Weights of a small contrastive image-text model.
Model: 11.4M parameters, 48-pixel images, encoder arch vit, encoder norm layernorm, encoder activation gelu, encoder moe top_k, encoder num experts 4, encoder patch size [8, 8], encoder width 256, text encoder width 128, text encoder norm layernorm, text encoder moe expert_choice, text encoder num experts 32.
Training: ademamix at rate 0.00075, 8300 steps, batches of 256.
Data: trained on made-up waving flags, 48750 training examples, 43.6 epochs.
Rows from block 3 of the image encoder of a small contrastive image-text model, named by matrix and row number. Rows with one number within an expert belong to one neuron, the router's apart. Each number is 200 + 30 x the weight over its row's rms, rounded and kept within 0 to 999. All counts start at 0.
Before each expert's rows are labels from the 100 images, of 14848, where the router gives the expert most weight on average: "responds to" is what is common among them. Only what is clearly more common there than usual is listed. The data: made-up waving flags. In brackets: how many of the 100.
# router: router (encoder.blocks.3.mlp.router.weight, 4x256), inputs 0-127
# up: expert up (encoder.blocks.3.mlp.up, 4x128x256), inputs 0-127
# down: expert down (encoder.blocks.3.mlp.down, 4x256x128, transposed), outputs 0-127

# expert 2
responds to: white (73); grey (72); yellow (58)
router.2,221,200,233,191,223,191,221,166,185,239,194,213,220,233,207,235,236,203,182,201,213,185,190,201,140,204,193,205,231,171,208,189,188,217,184,169,220,184,178,249,57,232,201,235,185,223,260,198,216,128,220,199,242,205,187,199,190,197,227,182,176,234,221,213,238,168,162,253,192,214,221,202,210,232,167,182,177,220,185,189,227,199,179,168,215,215,187,202,186,179,172,204,181,212,194,315,155,210,155,222,211,162,199,263,251,175,191,139,210,225,207,219,219,203,205,250,191,209,210,231,203,145,180,160,198,150,156,193
up.0,224,211,199,195,161,173,115,224,208,179,181,231,206,175,191,254,213,181,248,240,172,194,207,231,236,231,234,178,205,201,188,166,175,198,214,217,168,160,197,156,215,204,203,234,184,219,210,206,169,218,270,181,246,210,256,195,219,192,204,193,197,221,179,158,187,249,187,253,179,231,170,141,164,197,203,216,134,194,205,141,205,190,230,220,189,158,163,156,203,172,196,174,145,135,180,185,142,186,189,161,166,163,230,239,195,174,234,253,203,164,196,187,238,175,143,109,157,196,279,196,169,164,154,225,183,206,182,177
down.0,191,159,201,199,216,173,168,171,178,221,151,169,236,195,176,242,215,222,234,202,208,223,235,223,235,156,231,256,175,194,170,168,174,215,173,204,195,186,217,178,199,213,212,203,152,190,235,159,200,176,264,184,259,258,238,229,195,210,202,136,217,239,222,222,191,194,170,212,187,178,144,156,232,181,202,182,219,151,236,211,207,250,210,184,206,222,189,160,221,189,227,150,211,200,217,234,204,170,167,196,183,182,203,233,221,202,214,206,217,229,180,213,234,216,175,172,239,242,155,178,236,146,201,164,243,185,173,195
up.1,210,199,202,249,184,214,159,170,190,170,194,202,155,136,205,190,149,176,220,229,213,183,159,212,219,219,181,211,150,172,229,160,217,157,209,203,208,250,201,156,137,209,178,164,212,204,143,186,250,160,202,222,236,201,218,168,187,174,190,221,196,170,172,206,179,242,264,239,245,206,246,228,212,187,252,248,173,171,157,184,162,208,231,182,215,174,204,171,182,173,199,68,200,175,187,174,249,157,194,184,178,162,210,167,179,225,230,216,231,201,199,236,177,196,160,141,184,205,274,191,230,213,159,237,208,203,175,149
down.1,200,183,200,197,191,214,195,161,210,100,197,214,241,190,210,208,154,196,232,194,197,202,178,226,218,205,176,195,193,174,216,262,184,177,217,227,243,158,233,176,174,178,183,188,173,183,165,162,246,209,215,205,164,184,218,144,259,223,231,190,228,197,202,242,199,163,151,165,202,212,189,176,155,198,197,262,228,195,187,194,237,250,215,230,168,218,176,217,233,250,181,152,260,284,236,185,180,195,181,201,232,203,182,205,225,229,229,213,202,231,199,238,227,199,200,163,199,215,171,156,225,194,195,206,195,232,239,111
up.2,173,173,164,196,186,146,161,193,172,209,217,179,227,209,196,227,207,232,235,229,209,222,212,202,178,205,155,159,172,263,149,185,266,214,193,181,242,187,208,246,183,281,219,193,189,240,218,164,215,197,214,223,220,285,243,221,236,197,229,238,216,181,247,274,231,161,176,221,137,196,206,176,255,179,191,163,191,179,196,149,222,192,176,193,252,211,148,201,203,136,229,232,171,231,187,203,221,179,243,221,195,214,195,241,155,106,232,236,238,208,226,216,212,164,175,247,182,228,178,219,138,220,216,168,218,154,221,183
down.2,181,159,131,81,188,142,179,169,163,212,223,211,219,219,186,240,181,191,219,210,169,217,229,185,221,178,208,159,193,242,164,184,215,210,201,210,210,170,211,172,154,249,229,193,159,236,208,196,170,152,228,202,185,237,230,193,232,195,172,175,235,216,189,192,281,204,198,209,141,188,157,179,249,198,184,201,186,225,199,198,284,259,179,200,217,270,180,157,250,156,263,138,168,235,179,243,217,180,219,251,187,199,227,264,199,186,214,244,208,231,187,247,221,181,170,212,201,220,196,211,178,219,251,220,227,166,173,195
up.3,217,191,198,202,166,213,182,196,164,180,163,190,200,191,198,191,170,237,255,200,158,246,221,167,247,262,199,254,185,229,201,223,237,195,188,213,200,209,207,172,187,188,231,216,194,229,122,206,229,206,169,228,203,171,237,184,246,253,190,208,200,191,139,190,206,243,242,185,211,178,216,248,201,201,184,180,232,215,220,232,174,167,179,238,165,210,136,198,251,229,220,123,281,197,250,182,201,151,192,187,182,228,201,164,155,204,192,237,163,184,202,126,190,206,195,165,184,172,205,154,198,203,227,206,216,224,151,154
down.3,212,162,171,174,188,286,213,199,221,170,161,154,214,149,185,151,191,194,230,182,185,188,178,255,185,185,181,196,156,182,193,192,245,173,210,202,181,221,238,206,202,195,214,146,207,198,183,189,208,215,125,176,189,193,219,222,152,206,166,228,212,208,197,228,187,238,191,181,285,157,256,227,152,235,209,227,253,185,227,242,183,162,206,222,215,194,267,210,243,218,151,222,243,234,232,201,216,164,244,249,249,197,202,178,182,238,214,235,160,201,235,247,206,187,217,204,165,218,197,217,251,243,213,191,198,192,226,211
up.4,217,234,240,252,231,237,236,178,263,149,209,175,196,175,225,204,166,240,156,180,216,165,137,243,259,203,182,229,179,179,201,216,208,118,178,137,223,196,253,222,184,211,215,219,202,232,190,192,274,208,175,242,256,214,221,181,243,183,223,219,241,201,230,224,164,186,187,180,173,179,167,218,207,226,226,181,269,226,165,142,229,180,181,171,223,218,165,203,168,256,203,204,231,199,232,198,149,220,206,210,217,224,138,221,185,222,178,176,211,156,220,163,202,169,238,266,224,251,182,178,163,201,168,138,183,172,194,211
down.4,249,241,250,249,260,269,216,170,260,165,165,169,227,186,192,159,167,210,201,137,188,158,149,227,209,217,140,193,190,252,230,229,212,222,235,205,206,185,200,266,161,205,202,161,186,232,203,192,245,175,185,221,277,163,178,237,211,224,229,189,196,235,220,219,212,191,167,212,223,217,236,197,196,256,221,229,227,229,231,191,192,188,194,218,213,233,191,181,187,212,170,191,237,225,222,199,180,211,210,199,195,156,159,191,212,248,225,219,185,239,192,209,227,135,210,205,176,193,133,257,252,202,158,180,164,242,203,210
up.5,200,169,221,237,172,161,212,206,193,240,232,175,236,203,245,178,232,262,165,176,186,173,201,233,216,213,204,224,229,202,191,227,146,240,190,169,228,239,230,194,201,187,199,267,228,251,208,210,167,241,216,204,228,164,207,216,240,215,234,201,170,225,151,145,181,224,178,134,172,153,179,174,190,199,180,215,198,179,219,233,225,202,227,167,197,236,234,203,175,187,169,203,189,156,227,201,182,230,184,217,230,211,159,206,194,224,230,162,223,157,233,183,156,210,188,200,235,166,183,183,206,224,239,179,184,197,173,173
down.5,185,197,211,210,238,168,231,236,181,225,203,206,172,211,230,189,238,208,134,196,193,186,190,238,212,202,176,214,170,191,200,204,169,263,193,134,187,215,203,152,149,222,196,240,193,190,278,219,143,176,202,113,165,163,198,123,168,165,159,221,234,166,213,174,212,222,200,194,190,156,205,205,167,169,160,142,213,213,242,198,230,206,237,191,187,221,237,229,221,259,255,183,192,223,237,191,210,247,220,225,257,235,205,203,161,224,160,162,238,202,211,250,166,190,259,210,225,204,148,241,211,207,212,220,185,178,223,219

# expert 0
responds to: emblem: no emblem (83); orange (67); red (59); pink (45)
router.0,203,264,171,186,196,197,205,196,201,188,164,179,181,196,186,177,204,219,159,210,198,184,218,177,224,203,153,172,205,210,203,166,237,206,197,221,157,165,201,157,412,148,168,175,181,218,177,193,164,346,185,207,201,206,198,209,215,175,220,177,192,208,165,181,208,205,196,211,185,228,195,130,196,197,217,199,212,203,223,214,175,204,221,192,206,225,194,173,195,204,190,310,190,208,185,139,182,197,256,200,207,209,218,200,146,195,235,220,165,180,201,148,233,188,216,218,210,172,172,190,194,227,186,212,192,200,221,256
up.0,233,240,250,246,259,204,277,188,214,223,184,161,192,193,198,194,238,220,172,166,173,205,185,223,203,198,249,225,195,129,212,164,177,191,162,186,175,192,243,231,225,192,208,208,152,180,187,216,208,239,184,151,161,185,165,228,195,170,237,169,174,167,194,239,170,192,207,185,226,204,204,197,186,269,220,197,222,215,257,188,160,215,187,166,253,173,206,203,178,136,183,205,161,166,195,163,162,209,190,176,203,213,187,167,228,203,231,178,240,163,231,208,260,204,196,216,240,184,172,274,258,227,198,174,189,208,229,190
down.0,207,199,242,222,195,235,258,217,265,174,190,151,203,176,243,133,190,246,178,180,175,219,162,184,204,218,296,209,167,157,252,186,188,193,212,184,194,214,217,188,204,171,189,129,142,207,169,176,192,248,175,184,204,181,196,161,200,202,230,162,170,215,196,208,193,165,200,183,195,170,218,223,178,235,240,157,250,230,234,205,206,211,272,227,208,235,222,191,149,219,189,235,198,204,234,140,211,182,231,175,209,213,164,216,198,222,193,180,211,150,234,177,232,237,211,241,260,187,161,198,225,295,211,202,190,205,241,204
up.1,179,196,224,271,197,213,234,177,201,183,207,181,229,165,240,170,214,270,204,207,226,190,143,231,236,216,197,252,227,163,259,172,222,132,151,186,175,194,251,199,188,177,203,209,190,190,185,159,184,231,186,229,186,218,207,248,204,219,252,234,218,191,153,233,187,189,170,180,222,192,191,205,148,252,240,226,240,183,243,218,165,203,168,176,227,190,214,201,145,185,146,204,179,188,229,183,152,187,195,192,218,178,152,112,165,186,203,158,161,171,230,158,191,199,199,236,191,216,211,188,237,187,170,155,195,240,203,181
down.1,196,210,258,210,213,230,232,205,196,134,181,193,194,162,224,146,179,199,185,192,219,204,146,184,204,225,250,213,178,182,203,179,162,244,246,140,164,208,189,166,203,98,158,151,171,168,147,203,193,193,179,171,201,213,145,103,152,181,224,185,196,200,205,194,210,158,178,163,208,189,195,236,165,212,227,171,215,236,213,185,208,178,257,249,199,222,246,211,193,246,192,229,234,255,218,156,220,213,198,206,235,205,174,180,202,262,173,193,209,170,258,219,199,234,225,195,223,217,158,191,194,244,219,186,239,228,249,215
up.2,204,174,210,174,230,225,203,206,178,164,200,221,237,215,182,227,190,195,197,187,261,195,194,234,195,226,230,213,190,169,167,262,185,227,226,202,233,262,197,278,138,244,208,235,169,222,209,252,271,118,186,242,247,193,202,170,229,251,211,159,221,230,206,185,207,157,175,173,188,211,167,221,178,212,191,222,246,243,193,187,197,219,191,270,191,193,205,181,192,240,184,165,263,204,234,252,213,204,193,208,183,241,160,219,235,216,213,205,206,177,165,170,198,128,223,202,239,215,187,150,235,163,206,216,218,190,132,221
down.2,209,145,168,87,252,212,210,207,210,227,238,240,191,197,206,256,167,177,242,219,127,201,236,236,185,176,236,179,171,205,164,208,181,163,188,220,209,166,232,233,116,237,217,230,196,184,213,209,209,93,239,196,212,255,225,204,215,192,183,210,233,196,225,221,229,192,184,192,177,232,192,147,187,214,161,205,150,207,187,165,249,224,200,236,221,220,214,213,169,202,240,137,197,176,155,251,220,256,199,192,195,213,205,228,219,182,190,196,212,242,167,239,205,179,209,204,235,191,211,237,182,169,214,216,235,183,211,218
up.3,216,224,235,204,249,267,213,199,192,179,240,220,190,165,224,199,168,163,253,213,186,270,187,188,174,168,280,213,203,154,201,184,220,196,208,251,160,270,183,225,151,245,216,171,188,149,190,246,232,132,193,214,233,195,175,190,158,187,178,198,201,135,176,177,206,212,204,182,241,211,171,292,208,191,193,221,211,222,200,238,182,182,174,179,203,188,164,176,178,230,213,144,217,193,203,218,245,235,164,159,222,189,172,157,182,166,227,219,207,219,223,218,150,215,220,186,193,183,265,170,159,238,176,211,199,199,147,225
down.3,221,175,223,200,238,214,251,210,157,165,256,208,177,202,286,172,142,200,240,227,135,236,234,172,180,212,235,220,167,168,198,196,217,187,185,238,150,195,224,244,190,215,209,259,193,134,193,227,182,161,186,199,199,197,173,215,160,170,183,214,223,188,187,196,226,249,209,165,216,164,176,246,177,204,171,206,176,216,228,255,197,215,205,222,235,203,247,236,142,226,226,160,228,166,187,197,236,245,156,194,219,208,188,150,149,183,157,146,238,206,183,176,151,212,251,221,232,167,252,207,153,244,206,230,252,191,152,237
up.4,237,179,243,198,241,182,238,207,197,226,222,145,221,200,218,194,241,178,200,175,157,215,185,214,198,240,215,213,217,182,159,287,166,246,183,184,208,204,260,213,200,220,256,217,191,183,224,242,203,208,203,162,156,188,162,165,234,192,238,205,181,210,168,179,205,279,147,186,233,165,213,222,189,195,173,247,170,198,218,231,247,192,216,165,180,205,234,197,172,240,255,226,209,162,156,182,135,207,204,155,194,256,159,174,200,199,243,173,204,182,207,230,211,211,232,140,194,181,229,214,175,196,199,173,157,178,233,166
down.4,233,188,173,166,206,230,194,200,216,209,205,183,271,157,215,176,192,256,210,168,156,222,212,189,224,217,222,193,150,213,198,257,196,190,188,207,238,205,213,204,196,176,210,180,198,218,213,153,196,225,183,208,175,166,207,228,226,145,211,158,237,250,223,239,203,190,176,186,205,181,163,180,263,214,225,167,196,143,226,217,201,192,191,183,182,216,181,202,197,232,184,204,187,207,242,195,215,131,235,178,183,208,161,186,184,173,198,222,206,187,240,171,241,203,184,193,251,200,228,214,168,243,252,175,155,188,223,178
up.5,187,236,206,206,226,208,214,171,225,198,177,132,167,160,188,220,171,140,199,229,191,178,144,200,186,167,217,162,225,168,211,188,238,228,251,242,156,238,171,192,211,200,155,203,217,181,206,198,190,203,230,220,221,245,205,231,148,186,180,229,191,191,220,207,212,175,200,276,217,248,226,176,201,139,240,198,167,210,167,157,198,220,190,163,168,164,177,202,172,198,176,207,160,205,164,199,201,240,156,205,227,125,215,210,197,167,195,217,199,281,200,239,217,245,220,166,141,164,159,208,161,201,203,190,181,165,225,203
down.5,191,196,233,206,251,161,212,161,205,169,212,145,154,176,212,225,192,164,190,245,241,181,194,188,209,153,247,144,230,120,210,141,235,193,205,167,125,219,188,170,199,178,176,179,202,150,173,234,168,182,255,206,181,241,170,216,148,176,182,248,199,166,226,184,200,228,199,254,212,167,197,207,220,193,245,234,208,266,197,165,174,202,216,179,203,191,171,203,182,177,201,224,175,149,184,144,184,203,172,227,204,168,237,165,181,192,180,189,208,204,249,194,225,200,197,191,173,231,209,205,182,210,201,156,204,206,252,197

# expert 1
responds to: emblem: no emblem (80); brown (69); black (59); green (52)
router.1,208,176,229,195,195,242,212,212,153,160,231,217,185,177,230,158,180,207,284,197,190,240,212,206,195,198,248,240,181,218,219,200,206,158,180,188,166,244,200,213,146,221,234,182,188,148,167,228,237,168,195,188,179,163,180,200,209,261,217,236,216,158,204,190,199,210,189,149,253,150,161,295,201,200,187,211,253,182,196,269,198,157,177,224,222,199,203,201,195,212,235,132,218,219,220,215,273,217,190,216,216,209,204,143,177,203,199,209,200,192,216,209,128,191,215,213,223,207,214,174,230,228,228,229,252,211,181,221
up.0,211,198,168,221,184,199,196,214,180,220,179,161,305,176,148,194,191,176,165,194,233,167,214,273,175,213,198,173,244,230,187,215,209,208,245,207,216,196,144,222,181,248,172,182,205,198,185,165,202,235,197,207,184,205,211,199,190,177,192,216,186,242,186,187,193,228,206,263,208,252,221,163,219,205,210,209,187,194,246,209,209,233,218,171,125,145,214,204,213,193,212,204,165,217,159,235,182,200,192,207,138,142,215,233,192,195,208,201,164,256,197,214,165,204,181,164,211,172,194,258,181,141,189,202,207,203,265,178
down.0,167,159,205,179,175,213,219,206,166,154,151,163,195,163,189,181,192,245,227,175,234,244,193,172,207,175,170,214,151,203,222,239,255,223,221,178,213,186,188,142,190,199,169,142,190,226,192,163,181,217,216,180,201,247,168,139,169,179,173,166,250,155,199,218,246,159,149,211,222,234,201,191,201,192,170,213,209,171,171,249,212,224,206,228,189,223,224,220,207,237,237,211,250,286,186,217,205,180,218,261,233,229,207,212,188,230,181,175,171,237,222,220,246,211,213,256,230,229,181,194,170,181,234,212,209,129,223,201
up.1,222,266,218,190,224,187,216,184,194,179,168,212,166,272,201,214,211,197,218,218,193,250,257,220,170,196,210,199,236,210,215,225,202,182,218,250,191,173,160,132,306,226,246,152,181,244,235,240,173,223,167,201,175,186,177,177,251,236,217,186,192,213,123,138,228,199,114,190,166,220,185,192,223,213,181,262,189,188,234,181,305,213,209,194,216,178,151,148,178,191,211,309,162,170,201,216,185,204,191,219,214,211,200,241,216,212,184,197,177,160,155,140,230,191,223,204,182,180,195,210,232,216,213,197,201,171,186,243
down.1,209,163,203,175,211,165,218,185,177,196,247,198,204,226,198,216,182,213,195,204,193,204,196,187,255,205,179,229,198,205,188,230,200,167,223,173,202,134,239,157,199,221,174,267,160,202,200,268,198,185,210,165,212,181,194,178,215,159,199,252,166,207,184,188,290,240,193,150,177,143,185,217,191,179,170,263,234,190,198,205,244,195,218,176,219,199,199,188,236,218,195,226,202,179,216,224,177,297,178,211,206,218,196,211,175,191,183,140,221,197,153,197,205,147,255,169,241,179,226,241,191,281,214,217,204,148,150,229
up.2,208,243,218,214,252,233,207,181,260,219,219,217,186,229,186,271,174,147,156,246,220,200,195,178,189,164,188,202,213,190,222,202,220,171,215,240,196,222,171,222,159,197,138,170,199,194,219,190,209,137,226,237,240,241,204,215,161,134,116,188,206,216,214,224,176,161,251,210,167,259,217,181,205,194,229,217,202,210,169,164,187,256,210,153,176,164,179,177,172,153,172,141,147,187,134,231,209,201,184,193,165,170,221,184,216,182,153,204,200,238,162,198,255,245,195,225,212,191,193,225,187,200,159,163,168,177,214,202
down.2,189,232,194,210,212,187,230,204,250,246,194,217,191,238,219,206,215,156,130,177,236,218,193,162,164,226,179,180,231,236,230,222,205,199,217,211,186,230,145,247,209,140,169,140,218,221,248,175,165,159,195,230,218,229,168,211,225,171,137,172,212,250,214,250,196,171,251,249,155,208,221,179,241,200,231,156,143,256,199,193,213,236,241,150,176,164,193,207,198,172,197,214,137,212,151,230,160,195,223,197,145,195,206,163,232,185,160,180,172,209,168,215,231,230,192,220,183,232,153,208,212,168,148,123,187,203,191,184
up.3,234,192,232,212,184,195,246,241,209,216,186,146,235,206,197,207,265,224,152,155,207,130,185,231,169,165,158,206,196,245,207,186,203,232,189,193,193,230,236,214,195,212,254,228,214,191,235,160,196,229,157,175,226,166,195,243,207,221,236,176,189,251,229,270,170,191,165,190,216,177,253,195,181,259,197,177,200,181,192,177,193,180,116,137,188,178,206,222,188,123,216,263,176,205,181,243,175,159,208,219,238,183,188,231,223,207,225,171,213,196,221,234,204,241,192,226,183,240,172,279,216,175,166,186,209,209,227,189
down.3,180,193,203,196,192,141,256,216,205,230,190,188,236,219,245,216,209,208,180,224,186,173,226,200,227,216,208,166,213,242,212,176,185,230,219,198,156,213,181,249,179,220,214,246,201,150,211,189,164,181,205,203,208,201,161,249,225,143,213,207,176,245,222,240,226,254,191,219,164,187,199,180,234,221,207,161,210,262,193,153,203,216,162,174,233,178,176,236,153,188,205,231,173,177,182,210,216,259,175,203,241,159,256,221,214,152,187,200,226,226,210,160,218,206,256,232,176,246,211,232,189,189,175,188,226,206,172,261
up.4,233,270,220,196,226,179,222,197,180,194,130,174,183,261,206,240,251,187,225,204,211,244,252,174,197,191,195,146,230,202,168,203,205,162,203,245,169,159,189,187,314,218,265,170,196,217,228,223,186,228,174,196,189,210,188,223,246,242,243,162,210,200,149,167,237,207,131,212,170,211,216,180,226,204,198,247,190,211,233,182,261,204,185,152,215,220,156,193,183,164,229,336,209,197,178,183,166,199,187,212,221,179,180,225,192,165,209,177,213,167,183,172,236,209,200,231,201,199,162,206,206,212,221,186,210,138,197,217
down.4,201,205,191,219,225,204,202,203,182,180,269,205,218,255,207,172,129,216,223,235,137,227,216,173,258,182,195,228,199,186,192,178,205,177,229,186,195,140,229,192,225,237,195,251,169,203,178,245,170,215,168,196,215,173,169,194,228,173,246,226,151,184,182,150,253,218,194,158,193,161,135,252,226,213,179,260,236,213,224,182,223,204,212,189,254,207,164,166,214,192,203,216,221,177,204,200,196,260,166,207,199,249,194,213,180,199,172,179,225,197,180,202,207,155,236,197,232,185,222,249,217,273,186,234,204,193,159,251
up.5,215,205,221,231,235,199,194,166,202,208,223,193,251,181,196,171,202,171,180,163,213,221,182,235,126,248,169,209,204,175,188,227,177,199,228,221,235,254,179,245,151,221,155,231,218,191,177,149,226,169,190,218,177,230,212,179,197,177,160,243,162,204,201,219,198,244,185,259,223,231,230,194,196,188,199,238,167,188,260,209,206,222,247,184,162,179,213,256,175,216,251,181,180,239,167,243,167,196,146,166,148,171,175,199,172,180,198,184,229,248,196,241,174,249,155,165,214,187,192,254,189,194,155,211,194,209,286,128
down.5,149,147,183,170,196,194,240,180,182,176,180,166,204,183,187,215,211,202,196,171,206,205,175,194,209,113,194,181,168,232,223,221,194,246,219,128,185,175,208,134,176,179,151,179,163,222,174,190,213,228,193,185,165,206,161,128,182,199,189,166,218,178,181,220,207,160,148,195,213,204,191,170,187,177,210,164,201,181,170,253,211,203,211,167,200,218,241,211,188,291,221,210,225,292,191,222,203,182,222,263,269,246,247,183,165,234,195,196,173,238,214,215,219,207,230,228,193,230,180,239,195,208,247,213,222,190,233,180

# expert 3
responds to: blue (90); teal (80); plain field (35)
router.3,181,160,188,200,200,183,147,226,257,194,234,215,205,195,173,235,173,161,208,181,198,204,169,232,231,228,206,214,179,196,169,232,162,201,214,220,269,225,219,204,144,200,200,215,236,188,216,165,202,156,220,219,172,211,236,195,182,194,125,215,214,211,232,208,169,208,257,191,172,178,213,184,217,190,235,210,145,201,190,126,192,232,220,220,153,176,214,243,226,219,225,70,195,167,228,172,182,185,191,168,159,217,182,178,224,232,192,223,234,180,176,233,195,218,114,119,203,210,208,190,192,172,216,195,186,235,221,58
up.0,224,226,213,223,152,210,222,217,188,189,181,142,226,170,213,187,217,282,223,196,193,206,198,207,228,212,214,240,209,221,197,193,251,193,171,198,147,219,221,218,229,229,234,224,191,246,198,201,218,284,170,190,242,171,222,188,220,276,277,197,222,214,168,218,172,237,209,218,223,190,203,214,184,213,205,183,243,159,197,202,179,121,139,191,208,193,184,171,212,181,158,245,214,181,218,217,196,160,195,204,220,159,188,200,147,159,205,178,158,196,239,149,177,179,205,215,177,201,184,212,204,196,178,176,199,172,148,209
down.0,281,264,254,262,197,216,221,198,166,151,199,183,184,196,178,211,246,224,210,216,186,189,231,194,216,244,168,207,203,227,174,171,238,205,212,189,194,195,195,223,229,227,260,248,216,210,200,227,229,221,166,179,239,203,206,190,224,199,220,198,202,197,228,223,183,240,186,235,246,204,240,246,209,213,207,209,216,193,138,179,176,176,118,244,250,170,143,190,226,180,178,210,210,179,227,221,171,179,207,212,196,208,127,191,198,180,215,205,229,167,200,177,194,184,176,221,182,234,222,209,177,165,155,222,193,172,153,205
up.1,186,181,249,223,167,251,229,215,135,175,182,184,229,159,221,156,203,243,252,187,241,161,190,201,164,178,198,203,194,191,221,198,246,185,162,173,179,217,217,201,179,211,160,189,177,195,193,205,242,219,195,162,195,211,182,186,201,221,244,181,192,126,164,184,224,193,166,199,265,178,182,273,155,170,184,206,237,140,194,287,210,171,198,198,196,181,223,190,174,210,214,199,227,242,199,234,236,220,189,239,252,144,205,180,188,203,223,138,191,216,239,230,141,202,257,226,222,214,225,203,217,216,215,224,256,195,182,235
down.1,203,211,241,192,163,212,265,220,152,152,160,151,194,148,229,181,232,242,219,162,214,185,215,185,174,164,223,252,169,225,224,175,200,180,212,173,149,184,180,187,208,171,213,162,187,212,175,187,193,208,191,181,230,183,172,179,164,228,212,185,223,185,182,202,185,152,150,159,214,215,197,231,204,228,246,213,223,142,152,247,183,169,159,223,226,243,233,212,158,185,221,226,203,222,172,215,193,189,206,258,257,199,221,197,158,211,190,163,178,233,247,199,204,238,237,255,228,222,172,208,204,209,232,230,248,195,211,221
up.2,181,214,229,237,201,252,198,198,209,155,225,237,199,177,247,213,202,259,204,216,202,238,188,217,227,201,193,261,178,188,251,162,202,198,129,175,243,159,176,126,208,197,195,212,207,163,203,134,217,220,220,178,184,216,212,140,195,200,230,239,217,205,220,236,159,180,177,143,206,184,157,169,150,237,239,196,189,174,221,147,188,224,181,192,167,159,202,216,174,194,238,183,210,225,215,175,195,167,215,186,234,209,187,203,174,229,158,173,179,150,196,187,196,200,198,213,252,257,215,219,188,180,180,201,244,227,216,168
down.2,161,254,206,249,243,216,215,244,220,228,210,285,166,193,211,173,177,183,149,134,207,169,186,196,207,173,191,235,146,168,252,223,153,234,209,162,199,240,182,181,190,154,157,171,158,155,206,205,213,212,217,163,182,158,183,157,152,188,203,221,201,206,178,172,211,179,198,151,186,183,179,208,196,202,214,199,192,181,166,186,223,248,256,177,198,158,240,194,189,206,242,208,205,249,186,204,201,237,166,213,202,194,162,184,248,261,180,177,232,215,164,229,192,198,235,199,220,220,176,221,208,189,212,207,157,239,233,220
up.3,216,218,204,238,191,231,204,198,198,176,181,168,211,203,174,208,179,217,212,160,259,163,199,238,197,133,167,188,174,275,203,208,226,157,199,216,223,212,237,226,136,235,203,157,227,148,213,137,216,221,207,284,172,263,211,219,162,224,193,209,312,212,256,243,178,170,227,236,183,240,206,178,231,201,265,168,183,190,191,178,181,232,214,196,172,163,222,208,174,237,225,140,235,241,238,203,199,230,202,184,194,154,172,177,220,213,222,221,183,217,192,218,179,198,182,204,221,216,176,218,211,181,169,202,186,234,178,147
down.3,184,189,175,284,288,207,167,222,219,238,215,324,202,209,201,180,152,211,174,225,169,230,189,204,205,210,193,212,219,146,222,204,137,196,183,200,231,205,191,216,202,178,172,208,177,162,181,194,192,206,208,195,176,196,227,175,227,208,184,231,152,174,186,181,210,204,240,166,195,182,183,181,169,211,184,232,199,214,233,153,206,280,227,199,162,177,165,221,221,215,213,149,189,216,193,165,193,189,181,172,185,199,170,172,221,207,201,235,239,179,154,222,203,210,174,140,198,228,222,194,183,198,188,192,192,216,246,204
up.4,196,201,235,209,200,237,258,208,224,247,229,182,216,160,211,211,193,247,202,226,215,188,125,195,200,209,219,197,177,188,212,162,239,208,206,163,182,255,209,148,180,211,180,230,248,211,186,199,184,202,169,192,226,197,176,226,173,178,243,197,210,165,213,199,192,170,95,183,212,172,185,198,188,191,187,177,183,169,167,240,115,169,192,180,214,144,231,223,207,194,169,237,235,198,185,230,217,224,221,264,258,215,180,179,215,173,211,169,195,255,215,201,133,190,220,257,221,176,215,205,179,178,196,222,218,176,144,199
down.4,175,137,141,121,175,167,223,178,165,189,175,195,231,152,210,180,203,223,252,196,185,202,174,183,172,203,236,184,166,253,196,186,212,178,206,197,201,216,137,224,221,205,191,196,197,233,176,201,192,210,163,175,174,164,232,197,212,237,270,190,165,201,202,186,198,177,151,165,209,174,139,191,209,202,186,191,223,152,195,223,198,186,190,133,237,263,165,228,179,212,170,239,221,241,217,199,200,150,204,225,228,209,195,245,197,190,184,233,177,271,270,184,208,180,171,222,246,171,200,191,187,169,259,234,211,197,194,223
up.5,192,198,202,224,214,241,254,216,238,237,208,199,216,215,225,224,217,207,194,191,248,178,178,149,240,179,184,194,162,201,221,207,251,204,202,198,205,207,205,135,220,177,182,192,246,248,220,201,168,241,168,232,173,236,189,201,157,175,242,233,179,148,207,171,197,153,105,185,187,154,169,185,182,150,230,202,209,179,167,227,158,180,156,210,202,180,244,184,188,239,246,260,249,242,185,219,171,244,214,225,223,202,129,180,207,179,170,199,176,211,161,229,169,187,204,229,179,208,210,145,151,200,203,206,177,173,110,238
down.5,199,210,181,191,248,234,221,126,212,270,193,226,185,193,204,201,136,212,207,187,143,227,133,175,170,227,218,187,196,194,179,160,225,198,214,193,175,249,170,230,200,240,176,176,183,210,154,188,179,174,163,200,270,219,258,205,195,136,213,214,148,215,145,242,220,208,165,230,174,189,217,213,195,190,172,222,246,268,211,183,189,191,253,162,244,187,171,220,202,224,176,217,230,241,191,235,192,207,222,226,193,201,166,196,159,193,176,208,228,258,208,226,164,145,160,219,240,177,202,179,185,199,192,180,203,177,148,250